config.yaml
image_size: 32
translate: 0.06
arch: "resnet"
weight_standardization: true
residual_init: "none"
beta2: 0.99
learning_rate: 0.0043
beta1: 0.95
shampoo_beta: 0.99
precondition_frequency: 10
final_lr_fraction: 0.01
Rows from block 9 of a small self-supervised image encoder, named by matrix and row number. Rows with one number belong to one channel. Each number is 128 + 24 x the weight over its row's rms, rounded and kept within 0 to 255. All counts start at 0. Numbers have three digits each.
After each channel's rows are labels from the 100 images, of 14976, where the channel reaches its highest value: "top examples" is what is common among them; "colour at peak" is the nearest of a few named colours to the mean colour under the peak. Only what is clearly more common there than usual is listed. The data: patchworks of several textures.
# convs0: first 3x3 conv (model.blocks.9.convs.0.weight, 208x208x3x3, standardized in use, each kernel summed), inputs 0-103
# convs1: second 3x3 conv (model.blocks.9.convs.1.weight, 208x208x3x3, standardized in use, transposed, each kernel summed), outputs 0-103

convs0.124:122115114152099167125108132121160072146104124113144145098107120115156140102070137148158119118126083094119080085133168144159118198098130107160126138121085131105096092169094122125146155181111127111154113094133150141140127148148115123118130152107107125170115120125145117118142099098216159138152138146160123129085108
convs1.124:139098122099115131140118141127120087116136157163113102125138118107146142113089121111152197115149110128158146120111189129138117095160141116112095115153127155127120144101103145140119130123113150141153073111143132188116106166144133138111122100147109137131104164099146131139076114182181128128099140125148056090102153
top examples: black; yellow; patches: five
colour at peak: brown

convs0.34:122115166142146116110114123115125121138135141151105118159160145172096134122106129115116152116114131091094114107117095099149125157125162124132134158116181133107115185118113132090127138085120107139134139114202137136117116105159133091150141082076154120101077131136112146114096132134124135138132085143136155071103101
convs1.34:120085109122106129106134154115095108094134110108122114139164096093148136127101087138137142101107112135102110110139129155132114112103142123166093126148128116129149107152132135133150159179103100094145116096139121146072133137138126105169148135167105122103077115120108139125131187045102124092128135144124153154142120
top examples: black
colour at peak: brown

convs0.46:099123156154140152116156084107168085155085112118112136092119145147157138112139108127131131128087147134087082165119121105132147094077137164140161107140122147124109186119128147144112159137166167156168115190127130083162099115133137115120146132105164106150143138149101148143106120115136101134138105135129094149112120
convs1.46:079145127078128141117149140122170108132113111100134180123107131108129117150141114125154162135100103163177120144128134149113115116122177160110126137142127142134172121130175118135133070176116129126127154158120102111122155138142143124120132165108101095140096107133090130114156166107095142126089114182164116159115124
top examples: yellow
colour at peak: brown; orange

convs0.19:095176145107106119119146105143118115121115122105089153129122168103128111134141122101165120152071088146123167142100141123114161117137084145130177176122108118111143180202128115160112156129125147131162125104152162132149115129096109133117144154130182154103177101125111145086117143170152157108150095152137101121116116
convs1.19:130136148176109110137125126119117123126133135146086120114118174133113116135095140143115163092132125119149121126144178173130124084100115155106144100117102122113134148139127093130100074089126133134138148184117131133122129170128151106106149118146137095131128120138106104156123086171185082118125110136126116187127072
top examples: white; patches: five
colour at peak: pink

convs0.160:156128167113095136093131102097144127139156133109132110127103106126144113101152091090137121107148125093097173108126173173133134139161148135157091129112105136132168135065138117123145126171108150102180166132148128122097061100081135136131161106150088181143149136144147113119117162142113130121122136114150121141129122
convs1.160:110146156147102074134107131120107146159115128127123154074154117137117126166133086112113114135134152128125110129170083111114102146109118083130118154131129135129135139177114134134098165157114143095149140140132136151077125118145081162139130122132168109101143126151109109134165117191110143143165130138145114108174135
top examples: white; patches: five
colour at peak: pink

convs0.202:099105151164082114156105124135112100130110114139186196110116145133148145092114165110148104109130137106127121097090100161117114139134120126117108149108119128127113149115146113138137121151139124147161123099128088170173136124124114159139138149100192071150117146144173132132127123130141115104120143104157167152132157
convs1.202:089095092145112193120094176139134076131137112141150128088085134110135140080130090155092151095104115073084118124152154146115107124127124145132129137118119121115135137107121176130154146098122127135142106150150094119140109127119120128156114114136122151097094099117134130141127135092191144147112136110130138134094125
top examples: yellow
colour at peak: orange

convs0.108:143135137135123127127183170155134114128133148116148120154146146109114130120142141123112134116126174163121114126118153158098158101137144170162098203141159137141153158143150139114141116183138143127139166106124165138134142121115133153168103106138125073115113146145133151108114114089075141111125112139102138117128101
convs1.108:116129160166156147139112134124135117092102130137120152165142138147156073133114163098099123121143127089099124105137105131116104130164080212108123141124081155115096143162120129136126118120117097109132134102132097096144137114144153145154117144129157123108095134177125158113141170062083142156078134166206163135113136
top examples: blue
colour at peak: blue

convs0.86:115092106152129147105054142097151092127119171119134169125150080127117144122152172110118101168107126131146124144089119141164152106132145138189162140148111140126129155107163170151101115118119149140124127099126135115152101143120111151095119172102121126146130141124140071174147149152114129104088130147102150148147170
convs1.86:128152134155074141100124166113154067114103108108128116134124162155182150045164158161093111078150134093138133105091121140137099112153132108126172172137109151148162126120087129128182134119117109111131093170146112107119124123112118114124102144102131135150098106097082126090107128125127162142120103150123161151133136
top examples: yellow
colour at peak: orange

convs0.169:130106122067124114136130133097109131154148113150149102159168046133120126113112119163133150101133085151132143122140142150162116128105167114117140131146132116110140135115185119108101120133101100123145141123165150124113111113109117128134088126100127149128081134157103163142076098124155141120076111106125111121116137
convs1.169:152110126104131137134140088098126170144135099113122170113154156174156148115113102128161131115109078128099157112107121107108139144109116133139136118068095166125106127152100137133115146118125143097170154111166139152121066139149115113109106163114128104121113114106135098126127157049098157132140127115097090123172142
top examples: black; patches: five
colour at peak: brown

convs0.130:108173109147144075128127138089148105111083112156161145136145169142131148139133146156111132116145109136106093121140078134122122089103120128114156078138122143096108140112122167134123107115100096181104117149143142161140102133146099133129143119133165114118132158138134121148150120179150140138106110149140105153103153
convs1.130:101142125109141152131073114137121080131156100167131113112125139139124124119114128116122133052164151110132156097116169139143136084151103131141111154113087143109148154125139134124114157180075114138089088137102108052182136114112120125100129106163084103137124086119134171150141124149110129144120145116098166129139144
top examples: yellow; black
colour at peak: brown

convs0.188:115167106121124173101148107184144149140147116123131148142127104125137149139107128158142155102080148139144089128124163183145121163154126139149146122116130104142117113131112121113159103091080113110151137134076111146165137137109144139120124193108104126137123139122159125138142171115120191120137114082139152138148160
convs1.188:157107113152116133133127096112105146109153123115133116101149110166102142096125127120105136145122145118102087109142079119118084137130136162125055104136115137166117134123102163137150185086146139117123155124187157084137105154147116137156124115121105164160119101121102087130071122050099147159159160102145153133115162
top examples: yellow
colour at peak: brown

convs0.107:144146130122145132139091145131139139133110140144127124120130117118106129089127118132134127161150142129135131108099158101092104144134147117169164164135114171133156129118139157114148100124100134140121173122079157123104089160126126147128180164125156097087132107158123123143124118124122104053124135122122122123115120
convs1.107:117150167143099091116139131131139128130098140126188148118127140136163106142136137099128137163123127134117108099113114132124147139132158144154167147136120137102148135131128149135145101124147138110112082147108118092098136161137149087116122106165135108138099129133161106111112123127118143115105104158146159171118142
top examples: yellow
colour at peak: brown; orange

convs0.56:126093122131112127112170101112129134109144184149139125113129117171133114150121123115120105116164108122132172135128122118150156138132072153148119077138152111109138149128077162130112098151165143115123121108085111125141143129114133140106119145093140104119166152120132159130117104150112093109137152099089091115113128
convs1.56:148161099139090111128168115123140128149109122151174115117159112138136144108134100132159143156140110109101119130105163095173100147087137131106151150143125137133087132130134157135128129157100117108163112119076122104143110128121151116114133085093137162137170112101140107105103134155182127109136119122140121123104137
top examples: black
colour at peak: brown

convs0.38:160173129129159121144100121123125088128099115125110113150112160112102148110139121126155118200107145116094105118136125118120163100136117118158148126101116129139087120127149167139124110137154126131133116150163118146157138152123121124103152165130101180133131123117126114124122152163130113132118129172130120152152151
convs1.38:138165120146121137121144164125086133141138127133140106113101135133101128129141150148151133138136148134142123119162147156131129120169094155153093126113138112154135141121109137132127081141095142140118118139143166143100097154123134117162192120161150111103086133147121149122115106137061128097125112140149141148139120
top examples: black; brown
colour at peak: black

convs0.26:127142115151148096123118112125074101150125130129138118175128141130086096114145073139117100111101173127093141126130139171146124131097136107124127170097090125109161120190139116091108147164143126161138141098122136173140191140161133123145147125109097137127153087114146140134132090152129159117135145178137110134091125
convs1.26:121148120135116119120142136121119172126146110152171144164142128121135132084113125137082143108143130098129096095149143171137115117093104106111106105126143125109106160086096150135111142115112148112112124084112131139082151142127086112120134106128132148086111146162165149113105127100151113122088097165129107111116167
top examples: yellow
colour at peak: blue

convs0.109:113088132147111110141158160149141118123129133181114189075159124179106135147136108130118116151113097155128144103155126121152162140113112108133109127104153108103126144145115124120120102109154140125135125140094120132148142117150073139203112137191124086112154116108123147104078124170123109159149110146121149161129132
convs1.109:113133096118139168127099108125154135125091098147160119134117131140125111162134148109086126132165107134145173136115141115121132094154135089101119137118104166120096140117120121126108155120101153131095120225130123103138153096153140076085132123108119140165156133143101076092138084118159126101128142116141170139116113
top examples: white
colour at peak: pink

convs0.51:128104152152132125140120158121182109147118140165112062115128127114127143084148117101123127166110160135120120133178078133153157132082145128086103128121200139138120119153096117110146099120131131113098111120120122140156137139128128134135108131109134121181140121127113161107152151126131154150118116123128134169114138
convs1.51:121131091114117114101129138131125137086118143142143128140131144113096122116121120118159132195122120152099127125137088125124123143192165170178140050158125113178118115120135136132172073138151109082139136105102099118136114119143121105127114132160092084085173095138166108081091122098103119113111090114136106092106179
top examples: black
colour at peak: brown; black

convs0.39:102203150162120139144181102146141151120149075118176130156136127169118132143094113138175129110128111119159116138117145182118113133151131106088121125111131122106154080168119121123116118128126110135129119194117125131133161120126112101106143126145168145074124121125134137142086110171188101129118136137117126147243186
convs1.39:152123132124136101126035152168118202150128168164144103127152139113101081158122092109127132085122152131107158117138108140132099111107156114078148152139119144114167126137105069116117165158163109139092130141132126108139146102136159107128134129142093138146124170104148148148148095151158074113130131085134195098129103
top examples: white
colour at peak: pink

convs0.44:103154081111138100142134130153130114123130124126133100107159122171161143121115119157145114111159096122135136111061119141133103134084122145113153116115093129094129152128152101152102181132122141121128175154110144116098142095108103108116136136196148134152179100121147143143124130139171134109132123124138102168143103
convs1.44:140106181115122104127141115131129138092141128137116107100128096134116142149094180119151185117121107113147129133145146115130138090161097105090181116122085142080135101099143108080123134133110150151160142155132109137113142129120156109123126135176134124140126155084159145236163093149184125120131101125149152135152110
top examples: white
colour at peak: pink

convs0.40:113114176120137117087095150113158150139132127118151118098131102156098109177117104141159117090105102149161105132141113160152080178138110112108101138129182144147124186144133132139148089123170121103161144136139114097133113107143139176073135124166142144098129127121128194096151119085148101122124119136133114092154161
convs1.40:191147114096157165135114088141154117163171139132148128094135077121080140162102136159146157134134134155147122123174130120142115154177131113095090111155126118146122127134123139137124112168139104140099144123113121184129171153130132120152100097124102134107118150150100125139113139097149092119149115129083138107108106
top examples: white; patches: five
colour at peak: pink

convs0.148:113183105125131163129135108188117177112144128104164128174101071151142152137108108122141111128100104104124124129125119145116149136146174141155121136113111121109163125114169145142093163190120121144096134104172126115138106107144124134135125126125135199089130148122121119112080126094122114088110137141120124114157109
convs1.148:135092134134082081144115168131103183129123102141106119108180131110127119199122144114161114129117191108131142108133136105133142155179103078104136130116142162120140135151124123133109156091146131101146163149119118159121154173103141144145131098128138166121094137170142148142146109119129145079161144146135132128166129
top examples: blue
colour at peak: blue

convs0.50:128107167129139104139121158159156128133167144156137109150139145170095195112118107120106146129146175125126104145124106182146139119139158130099119096098062107107128111135119109131134116157158152157142113146112118155137151090158114115111156128127098081141099085118156105166131147152143122087143115119113146127179122
convs1.50:121146123165166124173096119139141116107116144114166102106155139110155099134115104121130138122150110104091151145120142136136194095109135139106117106125151186099167142145126122119076191179094162136145172120149161127157123084102163126130120140148125103101151147122156126121101137113086107082113133138151106135145140
top examples: white
colour at peak: pink